config = dict(
    encoder_arch='convnext',
    model='encoder-decoder audio transcriber',
    dataset='two synthetic voices taking turns or overlapping, over music, noise or silence',
    train_examples=26041,
    gain_aug_db=6,
    n_mels=80,
    hop_length=160,
    input='log_mel',
    spec_augment=False,
    win_length=400,
    tokenizer='char',
    vocab_size=32,
    encoder_norm='layernorm',
    encoder_activation='relu',
    encoder_mlp_ratio=6,
    encoder_inner_norm=False,
    encoder_subsampling=4,
    encoder_layers=8,
    encoder_width=192,
    encoder_kernel_size=3,
    fusion='cross_attention',
    label_smoothing=0.1,
    decoder_width=128,
    decoder_layers=12,
    decoder_norm='layernorm_no_bias',
    decoder_norm_position='pre',
    decoder_activation='geglu',
    decoder_mlp_ratio=3,
    decoder_head_dim=32,
    decoder_fused_qkv=True,
    decoder_bias='all',
    decoder_qk_norm=False,
    decoder_parallel_block=False,
    decoder_inner_norm=False,
    decoder_positions='rope',
    decoder_cross_attention_every=2,
    decoder_tie_embeddings=False,
    init='torch_default',
    residual_init='none',
    optimizer='adamw',
    lr=0.0017,
    beta1=0.9,
    beta2=0.999,
    eps=1e-06,
    grad_clip=1.0,
    adaptive_grad_clip=0.1,
    steps=17200,
    batch_size=128,
    epochs=84.5,
    lr_schedule='step',
    warmup_steps=340,
    weight_decay=0.04,
)
Rows from block 8 of the text decoder, named by matrix and row number. Rows with one number belong to one neuron. Each number is 200 + 40 x the weight over the matrix's rms, rounded and kept within 0 to 999. All counts start at 0.
# gate: MLP gate (decoder.blocks.8.mlp.gate.weight, 384x128), inputs 64-127
# fc1: MLP up (decoder.blocks.8.mlp.fc1.weight, 384x128), inputs 64-127
# fc2: MLP down (decoder.blocks.8.mlp.fc2.weight, 128x384, transposed), outputs 64-127
gate.261,153,230,147,254,186,151,241,179,175,159,204,185,136,133,163,214,280,192,160,180,241,192,221,233,215,202,204,198,151,242,183,258,199,212,187,217,193,181,275,189,186,240,253,223,155,226,246,209,165,238,199,222,227,182,182,192,216,165,185,182,235,177,149,195
fc1.261,225,182,212,209,192,214,251,166,224,239,209,282,220,177,225,231,215,215,161,232,230,223,225,151,221,247,163,226,214,121,210,193,173,192,208,220,111,202,194,174,253,188,170,237,213,236,183,175,189,225,255,146,197,177,203,214,194,214,144,217,190,271,196,163
fc2.261,202,210,176,194,179,174,209,206,192,244,273,159,277,160,201,200,192,225,212,174,201,189,205,181,252,210,200,136,214,214,154,237,279,235,180,255,232,196,169,201,184,223,202,168,187,191,193,192,174,225,220,212,183,190,261,210,215,209,214,211,115,233,214,219
gate.262,239,214,157,200,227,304,166,237,220,164,275,183,126,154,118,225,172,170,170,231,176,196,220,186,191,205,192,237,224,227,223,173,187,174,246,165,174,248,211,273,268,156,142,189,203,208,212,209,246,203,180,205,311,222,167,200,226,273,180,215,186,199,171,182
fc1.262,199,308,193,210,215,122,199,194,167,270,175,221,161,159,171,161,163,165,164,225,146,250,231,220,121,145,168,231,207,172,204,264,214,214,208,180,285,237,136,195,224,188,153,257,201,222,206,230,207,189,184,238,176,286,185,182,120,188,258,203,245,139,214,153
fc2.262,217,177,164,152,100,199,185,160,267,178,195,235,174,241,184,236,219,218,200,225,258,268,240,158,160,160,222,169,239,223,279,198,200,211,133,139,227,216,289,189,229,199,86,131,198,225,241,158,223,251,123,220,179,184,216,148,201,156,155,190,265,210,144,122
gate.263,253,187,214,226,185,227,186,140,220,239,156,212,157,192,158,151,260,143,198,160,252,210,117,245,181,166,176,130,165,233,145,204,225,181,252,177,170,243,217,216,194,246,208,186,201,265,226,199,247,207,207,213,191,233,232,204,240,225,199,196,201,164,149,155
fc1.263,202,191,197,230,227,188,205,250,160,203,166,235,130,161,96,257,236,191,242,246,169,162,166,191,206,183,280,261,186,191,154,195,227,154,213,228,215,205,181,246,174,167,180,244,257,183,175,157,147,224,250,181,201,102,169,196,272,208,246,181,225,213,188,222
fc2.263,215,165,198,214,183,210,249,134,224,219,204,168,228,250,221,218,136,167,178,186,210,185,171,205,131,235,159,135,199,220,213,197,289,235,201,226,149,249,188,257,206,180,207,127,204,166,188,261,249,188,162,175,202,204,207,139,183,204,248,186,211,253,224,170
gate.264,184,182,153,260,239,181,251,200,156,215,172,183,175,213,195,201,186,192,166,245,175,184,182,178,207,269,205,264,172,107,202,184,175,186,213,181,194,137,176,323,199,216,160,108,213,258,210,173,229,191,226,162,201,126,187,138,209,210,198,212,261,171,153,182
fc1.264,287,201,196,192,221,221,222,214,236,193,201,152,225,138,114,206,192,181,239,250,183,172,136,226,245,148,146,134,279,173,247,207,129,246,209,205,214,188,211,187,227,154,222,157,147,215,173,163,142,189,220,267,242,237,173,207,188,274,183,312,271,134,212,172
fc2.264,179,169,180,321,189,126,226,150,159,236,178,263,240,237,200,264,237,176,211,248,249,174,201,203,269,174,197,171,196,252,193,180,266,265,201,204,146,212,182,205,215,228,211,235,226,223,184,227,219,250,188,234,220,206,195,171,181,147,219,174,148,194,200,191
gate.265,149,170,243,225,230,176,212,197,166,210,190,176,179,234,280,230,217,159,180,158,198,166,179,214,206,238,192,186,177,235,108,174,150,224,165,177,181,142,168,200,221,258,240,191,158,134,123,268,182,210,205,171,195,184,223,116,180,226,198,246,192,204,184,229
fc1.265,186,179,267,249,237,208,242,200,242,182,201,203,204,192,171,246,237,189,137,207,159,278,246,189,179,226,195,217,199,170,148,157,188,263,179,172,178,142,169,172,140,226,192,183,210,159,227,240,183,152,183,244,167,196,208,216,187,115,229,217,163,195,152,210
fc2.265,201,149,187,227,206,188,176,183,243,191,199,156,170,202,193,229,161,166,243,191,215,175,124,207,216,144,211,215,206,249,229,194,222,178,148,225,254,235,284,209,281,200,206,188,162,202,193,192,185,229,247,205,268,274,247,217,239,210,275,204,191,202,188,188
gate.266,182,181,126,176,186,238,235,221,159,147,285,158,202,183,156,231,208,275,248,294,125,188,145,237,235,178,194,213,142,128,225,199,290,151,141,166,231,181,269,168,167,231,224,195,156,159,175,237,226,147,231,254,257,227,209,126,257,264,209,169,204,188,212,219
fc1.266,231,95,182,155,138,209,173,231,248,148,136,195,254,320,205,224,230,148,192,285,201,144,220,197,220,155,140,169,128,263,200,242,242,283,226,207,216,217,190,247,177,199,209,274,218,236,176,227,206,140,258,166,236,178,174,249,189,137,227,184,113,198,168,190
fc2.266,257,222,234,171,96,194,298,146,170,140,169,136,155,219,219,130,170,201,183,201,175,166,232,127,122,236,226,232,214,235,254,192,172,223,228,292,200,206,231,188,214,165,237,199,125,134,260,249,131,251,201,224,210,167,140,170,195,114,275,207,208,217,174,202